A small encoder-decoder audio transcriber, trained from scratch: encoder depths [2, 2, 4, 2], trained on telephone keypad tones over noise or synthetic speech.
Rows from block 4 of the audio encoder of a small encoder-decoder audio transcriber, named by matrix and row number. Rows with one number belong to one channel. Each number is 50 + 12 x the weight over its row's rms, rounded and kept within 0 to 99. All counts start at 0.
After each channel's rows are labels from the 100 clips, of 14976, where the channel reaches its highest value: "top examples" is what is common among them. Only what is clearly more common there than usual is listed. The data: telephone keypad tones over noise or synthetic speech.
# convs1: first pointwise conv (encoder.blocks.4.convs.1.weight, 192x192x1), inputs 64-127
# convs3: second pointwise conv (encoder.blocks.4.convs.3.weight, 192x192x1, transposed), outputs 64-127

convs1.51:31 42 32 51 37 40 60 37 48 50 41 57 29 59 40 45 58 61 66 31 34 47 30 34 54 54 46 54 53 39 52 84 51 47 42 49 81 57 57 73 53 51 24 51 77 48 57 57 64 60 44 38 65 43 69 40 62 42 54 64 79 37 54 57
convs3.51:70 54 42 60 53 52 53 83 22 49 67 40 41 36 55 50 42 38 59 48 69 58 63 77 57 70 45 74 49 38 37 48 33 54 38 52 51 32 55 45 66 51 56 64 39 63 58 50 54 53 47 47 71 81 39 61 68 62 59 61 30 45 54 37
top examples: key "A"; clipping; last key: A

convs1.83:57 76 43 37 45 60 55 46 39 42 42 48 46 53 49 56 54 69 48 48 89 58 45 47 43 61 47 56 47 32 79 42 47 60 48 36 51 44 53 38 48 37 42 38 45 42 38 63 57 98 43 60 38 37 57 57 51 51 44 56 57 47 61 60
convs3.83:53 41 28 37 50 36 43 70 72 44 48 56 46 56 60 47 51 54 56 38 51 42 35 48 43 44 47 54 42 44 40 26 46 50 34 49 51 55 61 55 58 69 62 26 64 52 61 40 52 61 47 33 38 69 49 57 53 31 56 48 42 39 64 39
top examples: key "5"; clipping; last key: 5

convs1.104:57 56 37 64 38 64 90 51 60 54 29 60 68 51 47 47 64 49 39 65 30 54 56 58 51 66 70 49 52 51 47 35 62 65 56 44 44 30 25 67 41 46 27 34 54 49 57 69 38 78 59 67 49 62 39 38 36 37 54 21 60 55 67 54
convs3.104:59 61 63 59 48 47 42 60 50 64 38 51 33 44 45 58 38 34 51 52 55 51 49 47 53 47 39 38 66 54 54 62 51 52 70 41 43 56 54 42 31 44 39 54 48 45 31 55 45 38 64 66 60 44 31 33 37 42 26 36 67 51 46 47
top examples: key "2"; first key: 2; last key: 2

convs1.12:36 48 59 42 53 57 33 54 45 70 34 30 67 50 50 53 56 45 61 43 72 77 52 37 49 52 47 60 30 41 72 42 56 53 53 41 39 48 39 46 57 48 71 50 54 72 54 57 59 67 44 70 40 48 51 52 53 51 54 67 49 47 72 41
convs3.12:39 47 30 51 30 29 23 45 29 29 54 62 57 54 54 30 47 47 52 42 60 44 64 44 61 56 46 56 40 48 65 65 47 47 36 47 50 49 43 59 57 47 28 62 36 57 36 41 87 57 37 59 40 51 42 42 58 67 55 54 51 41 39 45
top examples: key "D"; clipping; number of keys: 8; number of keys: 9

convs1.181:50 45 49 64 35 37 55 56 54 53 34 35 53 40 51 46 67 51 62 48 45 61 47 58 51 48 64 52 50 26 47 74 65 34 51 58 63 57 48 59 58 42 61 42 55 44 55 64 47 72 47 39 51 40 44 69 44 46 44 37 35 79 67 64
convs3.181:52 51 54 56 55 47 40 50 69 51 40 45 63 29 42 70 31 47 60 53 41 59 62 61 67 29 46 41 50 37 53 30 47 53 32 48 51 26 56 49 55 54 56 49 55 58 45 58 37 46 65 57 64 43 54 44 43 56 67 55 47 48 40 43
top examples: key "*"; last key: *

convs1.64:65 52 55 56 54 47 39 56 66 47 27 92 53 59 52 52 49 55 45 55 43 44 57 63 51 40 56 28 61 53 85 47 46 49 50 55 79 48 37 50 41 34 73 50 29 56 48 50 45 93 58 66 46 45 52 60 52 44 59 53 47 46 65 51
convs3.64:48 63 37 63 56 40 60 45 61 41 36 71 31 46 58 56 48 43 51 56 49 60 38 39 53 50 44 46 38 47 36 33 42 47 52 56 41 45 50 58 59 30 76 55 56 28 75 41 35 43 55 32 32 66 46 47 28 08 56 54 37 43 58 69
top examples: key "D"; clipping; first key: D

convs1.183:59 71 49 36 62 52 71 49 35 59 35 52 48 49 36 54 57 72 31 45 51 60 63 61 58 44 32 48 44 31 71 56 58 61 59 36 58 25 54 50 47 43 49 59 38 36 39 40 78 70 53 60 43 31 52 80 37 59 56 34 28 46 49 50
convs3.183:56 40 50 46 46 47 61 56 53 49 66 41 49 42 42 56 48 28 53 36 57 50 51 53 36 46 49 33 32 43 73 88 52 40 36 31 29 43 26 35 65 42 35 40 43 22 53 51 32 40 59 44 51 39 42 51 38 58 50 51 51 70 44 50
top examples: key "5"; number of keys: 9

convs1.172:60 53 49 47 47 72 54 49 50 56 59 65 41 40 52 45 43 36 43 43 59 41 59 49 60 58 57 32 62 63 13 78 41 62 58 45 76 51 56 55 60 44 46 61 87 40 27 49 43 57 48 55 54 54 48 56 45 57 67 38 47 64 42 50
convs3.172:32 44 45 40 62 46 67 50 36 48 67 37 16 64 40 56 38 44 58 31 51 65 41 54 69 55 48 44 61 49 53 18 50 45 50 46 50 60 58 39 38 49 51 75 38 58 44 53 46 54 46 40 49 31 33 57 55 63 39 49 52 57 56 50
top examples: key "9"; clipping; last key: 9

convs1.54:45 52 49 24 59 68 58 62 55 44 31 39 65 35 52 49 52 51 56 51 71 43 48 54 58 55 41 56 49 35 48 61 43 48 48 45 46 64 49 40 50 45 55 41 58 47 39 33 61 45 54 56 53 29 71 50 47 45 51 38 69 84 29 48
convs3.54:48 66 40 43 54 47 56 49 63 57 68 56 65 54 46 30 66 40 38 62 45 47 45 62 49 54 51 51 60 43 20 31 66 59 40 37 58 65 61 31 54 65 41 55 58 61 48 57 50 42 64 43 59 40 70 56 48 43 58 65 50 34 53 49
top examples: key "5"; number of keys: 9; clipping; last key: 5

convs1.93:55 58 58 58 58 27 64 35 49 50 43 61 51 50 44 57 49 60 46 56 19 41 56 42 36 60 46 48 51 50 03 45 38 47 36 50 39 62 45 51 55 42 47 49 70 44 44 43 46 23 56 57 59 67 63 40 41 51 56 50 56 63 62 52
convs3.93:74 56 72 34 41 62 61 53 33 77 56 51 45 52 68 59 62 39 51 49 56 64 68 37 52 35 41 49 47 49 77 49 63 53 53 58 48 38 48 36 66 58 59 48 60 60 53 43 70 49 61 62 50 53 56 48 65 45 44 51 64 48 50 56
top examples: key "8"; clipping; last key: 8

convs1.105:37 59 46 75 49 35 43 51 20 49 50 53 35 35 56 44 50 58 37 31 62 36 52 43 63 52 34 54 42 53 27 64 44 35 59 59 39 57 47 58 52 75 42 61 78 59 43 44 63 44 44 67 35 84 55 56 44 50 48 74 45 44 32 56
convs3.105:45 56 45 62 45 62 37 41 57 49 54 73 51 53 50 30 32 46 42 30 54 34 41 46 62 57 35 55 53 33 42 47 47 47 67 59 34 50 59 57 61 43 44 37 48 52 47 38 36 34 67 56 46 55 34 36 54 65 42 55 40 72 35 56
top examples: key "9"; clipping

convs1.58:50 62 40 59 53 51 60 60 47 43 40 80 46 36 35 46 40 51 58 73 39 51 46 57 54 32 47 42 51 48 34 52 35 67 60 39 34 47 34 27 50 38 57 79 41 61 56 45 38 40 60 32 44 58 37 46 64 37 37 36 63 40 51 73
convs3.58:41 56 57 49 45 50 58 62 37 65 38 70 39 75 44 42 33 75 31 55 55 53 71 54 48 59 74 53 29 37 46 46 54 48 56 63 41 41 41 55 67 43 30 48 60 43 86 44 74 67 55 52 48 41 48 45 50 28 47 67 66 56 55 54
top examples: key "*"; first key: *; last key: *

convs1.36:35 46 61 58 42 36 46 52 66 52 80 66 47 75 33 42 60 67 57 49 47 58 52 51 37 54 47 37 43 58 37 39 60 51 49 51 44 55 60 46 36 60 44 33 60 66 54 45 59 43 51 17 40 48 42 59 54 73 42 55 66 48 47 67
convs3.36:28 38 43 47 54 49 38 53 39 75 55 65 45 36 47 43 58 52 52 44 36 50 59 71 70 35 15 58 42 53 55 62 68 47 57 33 82 59 56 47 66 44 46 42 44 39 35 48 30 42 37 38 52 59 65 37 25 44 42 46 41 36 45 57
top examples: key "5"; key "3"; number of keys: 9; number of keys: 8

convs1.178:62 52 41 57 51 39 68 39 42 51 28 48 59 61 64 49 37 51 43 67 59 43 45 42 50 48 63 70 47 55 51 58 58 45 59 52 33 69 49 48 36 60 41 56 18 50 57 61 42 68 44 55 46 40 50 52 34 32 45 55 54 69 39 40
convs3.178:49 55 49 42 45 68 58 50 47 49 57 51 46 42 55 54 33 32 33 60 38 50 58 42 40 53 54 52 41 57 47 41 37 46 51 28 64 41 43 43 38 34 34 65 50 42 34 49 31 42 57 60 57 15 57 36 51 59 49 48 38 52 43 59
top examples: key "2"; reverberation; last key: 2; first key: 2

convs1.130:45 45 74 54 59 57 30 58 58 39 52 54 45 33 48 51 40 61 39 36 60 35 53 49 44 44 35 48 35 52 55 43 53 56 50 70 47 65 60 55 38 51 65 59 31 49 55 70 48 69 60 58 41 62 67 61 57 34 50 47 42 39 80 57
convs3.130:41 69 38 66 54 61 59 52 47 45 58 49 20 53 46 69 44 37 59 60 68 73 45 52 46 54 49 48 61 50 44 52 58 30 50 70 45 73 48 54 69 45 42 34 43 38 35 74 31 43 39 54 60 57 58 51 75 31 61 25 52 56 44 60
top examples: key "D"; clipping; last key: D

convs1.123:44 64 45 65 43 43 32 46 86 51 38 32 37 47 46 44 28 66 52 44 30 50 35 41 44 43 65 54 32 54 43 60 39 58 54 55 33 39 63 57 50 50 33 53 66 45 46 64 44 75 59 50 58 45 39 39 35 44 59 55 41 29 54 43
convs3.123:67 64 53 38 53 32 58 59 51 43 49 60 24 31 49 66 67 62 60 22 68 54 67 36 74 55 54 49 58 50 58 43 38 59 25 42 63 37 55 59 57 55 59 58 55 58 66 47 54 53 59 51 60 53 55 49 50 67 64 40 55 43 49 62
top examples: key "*"; number of keys: 9; first key: *

convs1.114:46 23 42 45 44 63 33 47 48 48 51 24 45 41 59 56 55 36 62 57 49 43 53 45 48 61 70 73 71 59 35 45 54 54 69 46 63 45 55 74 39 46 27 45 51 35 46 30 59 94 42 58 49 45 42 40 46 51 62 63 65 38 39 39
convs3.114:53 53 34 40 45 57 65 47 82 68 64 62 59 24 56 53 39 49 69 50 51 45 47 58 29 57 38 62 41 43 39 54 47 53 71 56 49 25 52 39 59 69 41 53 45 46 24 54 70 60 51 49 46 43 45 58 54 48 57 51 34 29 54 36
top examples: key "9"; clipping; number of keys: 9; last key: 9

convs1.59:58 63 69 21 47 71 31 52 52 47 42 50 46 31 44 47 34 55 52 35 44 49 57 39 41 46 62 56 55 63 60 64 40 51 54 74 37 60 52 37 45 38 64 51 39 53 38 41 58 57 65 36 60 59 52 53 57 55 38 41 32 48 66 50
convs3.59:56 61 38 26 42 29 47 66 63 41 45 56 43 53 54 53 51 42 58 37 41 63 49 16 61 45 43 34 29 26 47 53 47 55 60 53 40 63 46 36 46 55 43 65 54 59 56 64 43 58 36 21 52 51 46 49 60 51 33 64 41 53 34 50
top examples: key "A"; number of keys: 7

convs1.159:55 71 46 36 38 58 50 28 49 37 46 52 72 75 52 39 43 31 58 57 53 46 49 75 42 46 45 46 43 34 52 56 67 56 46 41 65 45 54 57 51 56 22 57 74 52 73 57 64 44 49 56 45 50 52 60 34 69 39 35 57 66 28 57
convs3.159:32 58 58 45 63 48 54 46 53 49 49 49 63 72 57 48 53 36 19 40 45 45 56 52 35 44 50 76 64 60 39 51 65 23 26 59 41 53 33 64 25 56 51 59 70 52 50 54 73 38 46 33 47 37 51 41 36 39 62 42 71 61 64 53
top examples: key "5"; clipping; last key: 5

convs1.98:56 50 40 68 52 43 47 59 47 43 79 45 38 34 53 51 44 23 59 78 46 56 63 61 38 44 50 35 39 39 86 34 49 60 50 44 61 08 46 56 44 49 57 45 64 49 47 59 55 47 54 60 46 58 51 51 50 49 50 44 39 43 78 68
convs3.98:42 37 33 63 40 51 42 39 38 28 49 53 41 64 47 33 53 40 58 42 62 36 55 42 40 55 63 35 51 25 36 47 40 48 36 56 51 60 71 25 41 65 32 60 38 51 45 53 51 57 21 74 51 35 38 58 45 52 45 49 37 40 57 38
top examples: key "*"; number of keys: 9

convs1.171:18 43 45 52 42 59 67 42 62 58 32 48 50 28 44 47 43 36 52 46 69 38 46 56 55 44 41 49 56 61 60 54 50 42 63 23 47 51 61 42 41 38 49 55 61 45 35 45 23 39 53 69 37 63 37 33 51 43 53 80 47 52 50 71
convs3.171:27 43 37 52 50 62 36 49 45 33 37 65 55 51 40 51 71 55 56 55 44 39 61 55 46 40 35 48 56 41 61 62 58 58 54 57 48 39 50 35 37 45 53 75 51 45 43 24 46 34 37 52 68 28 53 70 52 40 42 11 45 38 44 54
top examples: key "#"; clipping; number of keys: 9; first key: #

convs1.127:44 45 59 61 55 71 59 54 42 58 59 49 50 43 44 47 50 34 46 33 28 30 45 47 50 51 71 70 49 90 40 42 34 26 38 42 52 50 32 63 57 48 48 66 51 59 61 58 46 59 54 57 44 54 35 46 57 41 54 53 36 66 53 40
convs3.127:50 42 44 60 54 43 58 37 32 33 78 46 48 58 65 41 48 59 62 69 53 38 50 60 56 57 38 46 45 33 74 65 46 52 50 53 44 53 36 47 52 42 36 60 47 33 29 37 85 34 56 54 59 57 40 38 52 55 45 50 34 32 24 51
top examples: key "*"; number of keys: 9; clipping

convs1.128:47 64 42 61 28 59 49 55 53 34 40 73 25 47 46 42 64 45 55 41 39 38 58 69 64 51 54 11 36 48 45 43 67 36 23 44 51 40 52 60 50 41 51 55 22 58 42 57 43 59 38 73 46 45 55 56 62 47 46 62 51 66 52 54
convs3.128:40 49 42 35 45 51 53 56 19 54 61 53 54 37 67 46 43 43 58 56 55 40 56 51 43 48 38 53 47 43 41 52 50 37 57 63 40 42 50 34 50 38 42 62 42 49 47 52 59 23 34 61 61 44 57 54 17 60 35 46 57 57 42 47
top examples: key "A"; clipping; last key: A

convs1.53:31 59 50 53 47 58 55 60 56 38 75 66 42 34 55 53 50 41 23 58 66 49 40 49 52 55 50 36 37 31 61 45 31 63 49 50 62 71 72 66 32 51 52 59 50 48 47 49 37 43 53 72 49 42 45 35 30 20 58 46 56 51 58 53
convs3.53:63 38 37 38 57 80 54 48 39 39 55 58 59 63 70 45 47 32 52 43 52 58 65 44 57 48 48 34 47 36 54 49 33 51 50 46 41 64 55 64 58 61 41 60 61 53 40 62 49 51 59 43 25 68 35 69 66 54 52 48 45 55 53 57
top examples: key "2"; clipping

convs1.117:34 66 33 69 44 37 60 47 41 49 44 46 67 45 42 45 40 30 61 50 31 56 54 65 38 39 54 48 64 63 35 65 56 45 70 58 44 53 54 56 63 65 41 41 53 60 49 63 45 40 56 57 36 54 44 59 56 47 50 53 62 59 30 53
convs3.117:41 45 44 68 33 68 41 58 44 60 39 56 28 57 47 25 55 63 45 55 41 36 33 19 51 57 30 63 47 40 48 60 45 31 16 49 54 46 43 49 52 60 36 45 48 56 51 50 39 56 40 48 47 42 55 50 44 39 22 33 42 46 52 50
top examples: key "#"; last key: #; first key: #

convs1.88:43 44 37 63 48 68 43 65 43 47 39 50 61 46 50 39 41 23 41 61 46 76 49 30 60 19 36 62 45 58 62 55 35 50 43 52 39 41 56 54 41 48 58 44 69 51 45 42 63 36 49 28 48 65 43 45 45 18 53 52 37 69 64 36
convs3.88:57 40 33 52 55 38 51 36 55 46 51 66 60 42 41 53 61 52 45 37 62 18 55 49 58 56 49 41 63 52 64 54 39 53 47 63 36 40 35 27 74 51 46 36 46 58 58 54 63 15 36 29 48 39 55 60 66 43 61 42 48 55 51 54
top examples: key "D"; last key: D

convs1.23:71 48 55 38 51 60 35 62 57 55 39 55 62 52 58 48 24 64 62 65 54 53 57 44 53 41 39 70 70 53 57 53 58 36 53 48 58 32 60 63 48 60 32 55 52 59 73 61 49 81 49 41 46 55 56 45 34 37 46 51 35 40 56 51
convs3.23:58 32 46 55 47 69 41 39 33 45 62 77 43 25 56 61 42 65 12 53 47 49 48 43 63 51 43 57 40 41 58 53 46 45 47 42 44 61 25 60 62 59 56 45 47 32 48 47 63 62 46 70 52 49 34 59 65 41 30 44 48 35 54 65
top examples: key "8"; key "2"; number of keys: 9; number of keys: 8

convs1.188:60 15 39 61 57 61 61 61 40 34 30 50 51 49 52 36 65 38 38 27 65 54 46 44 46 57 50 35 58 49 53 43 46 64 60 68 29 55 64 41 48 75 56 47 31 45 45 42 54 54 45 54 45 61 30 47 65 47 56 52 50 46 48 44
convs3.188:39 46 50 38 42 46 48 57 44 48 73 55 54 32 37 53 62 48 63 33 59 55 60 50 34 27 66 46 44 60 51 37 39 45 41 43 52 79 38 38 65 45 51 52 56 57 57 50 39 50 57 33 66 64 27 58 31 39 58 23 50 69 65 58
top examples: key "A"; number of keys: 8

convs1.161:34 35 57 66 50 55 45 58 55 59 62 71 54 59 43 58 51 36 64 61 41 64 33 45 54 39 50 45 66 53 44 35 28 62 60 37 58 65 35 40 42 46 54 59 26 34 46 71 46 53 69 43 54 51 40 34 48 60 62 47 29 70 67 56
convs3.161:33 43 62 45 50 38 66 65 64 46 27 66 42 53 28 51 60 42 43 58 27 60 57 64 42 58 43 68 55 55 46 63 48 47 56 45 68 39 52 32 45 47 31 45 40 44 27 46 56 60 44 67 47 53 17 54 45 45 62 52 64 51 53 41
top examples: key "A"; last key: A; first key: A

convs1.158:62 17 39 45 50 39 62 53 37 50 47 70 55 42 54 31 39 46 51 62 49 44 42 41 31 23 61 66 61 29 68 32 38 38 55 54 58 38 40 70 68 48 14 43 56 53 76 44 33 48 45 53 50 68 37 55 36 65 46 54 41 40 41 68
convs3.158:34 31 45 66 51 41 29 16 56 39 40 34 36 38 43 34 57 48 44 43 45 50 50 66 41 37 43 51 57 50 38 51 48 51 50 56 48 61 32 66 42 30 47 41 54 67 48 32 58 62 44 54 67 59 41 25 28 47 46 26 41 43 40 56
top examples: clipping

convs1.118:58 46 55 59 45 47 58 52 22 47 40 39 32 44 61 66 45 48 49 68 55 11 54 51 52 34 61 48 44 58 56 44 64 69 55 39 49 52 34 66 64 57 57 53 27 62 54 34 57 55 52 70 48 54 59 69 62 46 54 59 44 48 60 66
convs3.118:43 48 57 44 53 41 58 25 38 46 31 54 78 51 57 75 62 52 77 43 51 58 65 57 45 69 56 58 38 60 47 50 35 42 58 75 62 60 63 51 43 68 30 50 56 47 48 27 54 77 48 72 61 47 56 46 43 45 67 38 46 49 69 48
top examples: key "#"; white noise; first key: #

convs1.106:61 62 49 51 59 72 63 57 54 43 77 45 55 12 46 51 81 57 52 37 54 61 33 42 48 51 48 65 34 51 66 54 46 44 39 39 39 47 50 44 42 57 74 47 68 45 38 46 54 56 41 88 54 39 54 53 60 71 39 59 59 51 39 64
convs3.106:44 51 59 66 43 65 72 70 32 70 35 51 55 40 52 48 62 48 41 64 37 48 68 60 59 67 64 66 59 57 51 41 56 51 53 51 38 54 45 56 50 42 61 46 44 59 48 76 50 74 26 62 51 47 46 64 42 67 33 47 74 53 49 34
top examples: clipping; number of keys: 6

convs1.18:76 41 52 30 40 61 43 56 76 40 57 37 52 54 66 51 46 52 49 25 59 57 55 26 67 82 59 60 56 41 40 44 36 68 49 65 56 61 43 46 57 55 54 46 24 52 54 48 40 32 48 65 49 38 60 50 28 43 55 25 79 46 50 45
convs3.18:53 64 40 51 77 52 43 49 56 54 33 35 50 69 22 74 38 27 43 55 46 54 50 44 38 57 26 27 33 32 62 44 35 35 54 56 49 38 17 35 68 64 33 71 44 47 69 43 34 34 31 52 31 57 47 61 53 68 49 55 44 26 37 48
top examples: key "#"; clipping

convs1.42:34 69 56 43 45 52 71 55 48 63 51 53 75 47 43 41 60 29 43 34 50 37 57 38 66 53 61 46 65 51 53 36 57 51 44 55 66 58 46 68 27 41 37 62 43 69 66 57 48 62 48 57 47 81 18 40 21 43 51 38 82 34 57 55
convs3.42:68 45 54 52 47 65 46 59 43 58 70 41 53 68 24 57 52 53 37 44 45 55 60 85 60 66 34 75 68 35 58 43 59 53 60 62 38 47 36 24 59 56 74 31 44 22 46 50 42 58 55 68 42 47 41 42 40 30 30 59 53 52 72 36
top examples: key "2"; number of keys: 9

convs1.37:29 53 52 58 45 53 46 59 55 48 20 65 40 68 36 46 63 28 49 51 29 42 51 63 38 40 47 52 43 40 40 26 65 64 46 51 46 42 62 33 66 52 44 58 32 56 61 36 50 52 42 54 48 64 30 56 58 33 37 35 53 58 63 61
convs3.37:43 47 47 61 35 57 16 50 47 56 54 59 47 56 38 59 56 50 41 70 53 62 35 52 45 44 52 73 64 71 48 50 79 45 71 52 34 31 41 63 58 65 24 44 32 56 46 71 72 44 54 45 37 69 72 45 84 44 56 64 74 38 47 47
top examples: key "#"; clipping; first key: #; last key: #

convs1.35:59 69 45 56 56 50 47 42 53 64 42 16 33 50 76 55 62 42 77 64 48 47 55 54 57 54 64 58 25 30 59 48 76 43 36 56 49 52 49 45 60 46 37 58 68 36 77 44 48 31 53 60 44 47 68 42 48 33 43 48 60 41 45 49
convs3.35:47 72 47 46 37 48 30 46 56 48 51 53 53 79 43 54 51 36 58 40 57 40 47 15 40 40 36 53 21 30 56 37 36 43 49 36 35 55 64 29 57 41 55 59 53 25 54 59 37 47 47 52 36 42 27 53 59 47 52 68 52 62 44 43
top examples: key "2"; key "8"; clipping

convs1.131:56 46 44 43 56 33 73 43 40 47 20 55 61 07 62 52 28 22 67 73 52 59 41 47 59 29 52 43 50 62 40 54 49 55 61 62 54 41 31 49 46 45 52 51 68 50 46 64 46 52 44 42 63 54 28 54 37 49 49 55 63 55 52 58
convs3.131:57 42 36 70 54 54 58 68 54 70 44 21 61 48 74 35 50 51 50 42 45 42 46 34 47 64 33 53 48 56 45 71 48 59 62 59 68 51 43 42 52 39 55 31 48 40 45 42 52 63 33 61 41 48 47 64 40 49 46 40 47 47 41 49
top examples: clipping

convs1.180:40 64 51 42 56 41 46 48 44 47 57 50 48 30 38 38 28 58 47 61 26 68 44 31 42 61 46 52 28 70 38 65 47 61 44 55 44 48 37 16 59 62 51 58 57 42 59 40 46 58 38 57 44 46 61 28 56 54 33 52 31 57 36 44
convs3.180:58 60 48 43 44 76 54 33 57 59 40 44 58 63 55 59 68 44 08 21 77 41 70 68 73 52 61 37 61 67 41 55 25 57 55 44 51 30 55 60 41 53 49 61 55 49 51 22 64 72 58 34 60 66 45 58 52 37 51 48 63 48 48 53
top examples: pink noise; clipping

convs1.146:35 46 52 51 44 60 50 41 61 42 46 35 59 21 56 60 48 42 55 43 42 51 53 42 46 48 55 34 35 51 54 48 48 55 25 49 68 40 46 40 46 48 43 44 41 46 52 57 59 54 47 29 54 56 75 31 46 81 44 41 45 44 47 57
convs3.146:38 51 43 49 48 49 39 54 67 48 63 53 40 66 32 44 62 42 61 51 50 44 35 37 48 42 55 54 40 65 41 56 39 48 54 47 57 54 72 65 50 55 56 49 66 47 56 47 54 44 28 45 50 47 58 64 35 50 46 41 51 43 48 53
top examples: key "5"; key "*"; number of keys: 8

convs1.20:42 40 54 35 60 45 33 51 68 50 35 49 62 38 29 62 46 50 51 68 65 24 51 61 28 13 65 50 49 60 67 43 34 36 42 62 50 22 60 55 53 57 63 54 46 34 62 43 52 65 41 80 53 46 46 64 39 50 64 50 52 46 59 57
convs3.20:45 63 66 64 52 56 52 49 71 55 58 28 59 58 51 45 46 55 51 55 60 29 56 46 32 53 46 41 43 53 53 55 68 45 59 73 61 62 58 34 40 59 49 45 42 42 42 32 33 78 45 46 52 54 46 51 85 50 53 47 52 49 47 74
top examples: clipping

convs1.29:42 48 55 41 48 54 32 61 49 67 39 37 38 62 57 45 17 66 66 23 47 53 56 42 73 44 42 51 42 66 46 46 50 51 60 46 47 59 81 58 28 43 52 52 63 80 43 47 43 58 52 42 55 59 58 64 46 46 49 69 58 58 52 54
convs3.29:37 54 40 54 59 63 22 34 41 54 28 65 67 69 60 40 49 62 57 52 63 54 53 55 79 43 47 64 40 52 23 48 82 60 41 43 56 41 56 70 78 50 71 30 45 55 40 59 34 40 37 38 46 46 46 45 76 49 65 44 62 52 65 11
top examples: key "*"; clipping; first key: *

convs1.184:63 48 48 34 52 60 38 50 61 54 62 32 48 13 64 51 60 40 79 37 56 72 60 73 49 66 52 73 65 34 52 47 43 58 43 46 51 43 62 37 56 57 43 39 47 46 55 60 53 53 53 15 47 43 50 54 48 57 49 51 55 57 53 33
convs3.184:37 86 51 70 44 49 53 77 50 53 70 39 46 36 54 28 59 47 49 56 40 52 40 52 55 70 77 52 48 45 62 61 72 61 52 69 63 45 46 31 44 39 36 33 41 42 67 63 45 55 34 43 43 32 50 45 47 50 38 47 49 49 42 08
top examples: clipping

convs1.3:56 63 54 50 47 62 49 44 47 46 59 60 57 49 41 43 50 43 41 40 43 55 48 40 50 67 45 39 48 53 48 51 55 53 34 57 30 40 43 63 55 52 66 43 40 52 47 57 59 58 55 45 53 61 58 47 50 67 53 50 50 52 49 58
convs3.3:50 84 51 47 65 72 21 63 44 47 49 51 47 50 50 54 51 54 81 47 33 41 58 48 67 52 68 50 31 49 44 41 50 59 53 38 48 62 38 52 43 51 49 35 49 58 49 53 43 63 45 51 41 47 46 66 35 38 45 50 46 58 50 60
top examples: number of keys: 5; number of keys: 9

convs1.32:52 56 34 45 42 46 36 49 33 52 69 42 51 25 57 53 68 22 51 62 28 34 54 59 67 59 45 52 58 58 58 59 35 33 58 46 63 44 48 58 53 34 35 61 78 36 61 61 72 68 60 53 40 71 60 49 48 48 48 48 27 42 33 51
convs3.32:67 33 50 49 42 50 37 51 28 66 50 37 34 51 56 37 39 46 44 61 60 48 62 43 51 48 50 68 39 69 43 67 26 60 43 40 47 54 70 54 25 39 59 54 52 59 28 46 33 69 65 52 57 50 57 46 49 77 52 61 49 42 67 68
top examples: key "*"; last key: *; first key: *

convs1.97:56 37 59 51 63 46 75 47 66 47 56 57 50 81 72 55 29 63 23 43 50 46 60 45 75 51 60 42 37 65 43 31 33 54 56 51 58 62 47 46 48 42 29 48 58 63 48 48 28 57 61 39 59 46 46 44 63 53 48 37 61 32 60 51
convs3.97:62 58 38 36 57 98 46 58 47 55 44 48 37 37 42 44 54 57 55 59 36 44 49 49 55 62 26 31 66 60 37 60 52 47 50 59 62 59 27 67 50 42 49 51 32 58 44 38 39 54 58 40 73 54 36 63 41 44 71 48 33 52 56 21
top examples: key "D"; first key: D; last key: D

convs1.108:41 76 41 51 53 76 43 42 48 56 52 52 42 58 54 42 63 40 62 55 54 55 63 40 74 53 67 34 48 44 36 46 50 53 59 50 51 62 35 48 51 56 19 39 52 38 53 33 49 57 68 73 47 47 52 32 48 48 50 62 55 29 57 54
convs3.108:44 59 45 37 66 63 75 49 42 61 43 46 48 28 54 40 51 47 56 52 43 46 71 55 54 42 37 85 57 40 53 38 17 49 70 45 36 52 44 38 33 51 50 61 67 68 55 51 42 45 49 45 79 59 50 41 38 51 47 56 46 50 54 52
top examples: key "A"; first key: A; number of keys: 9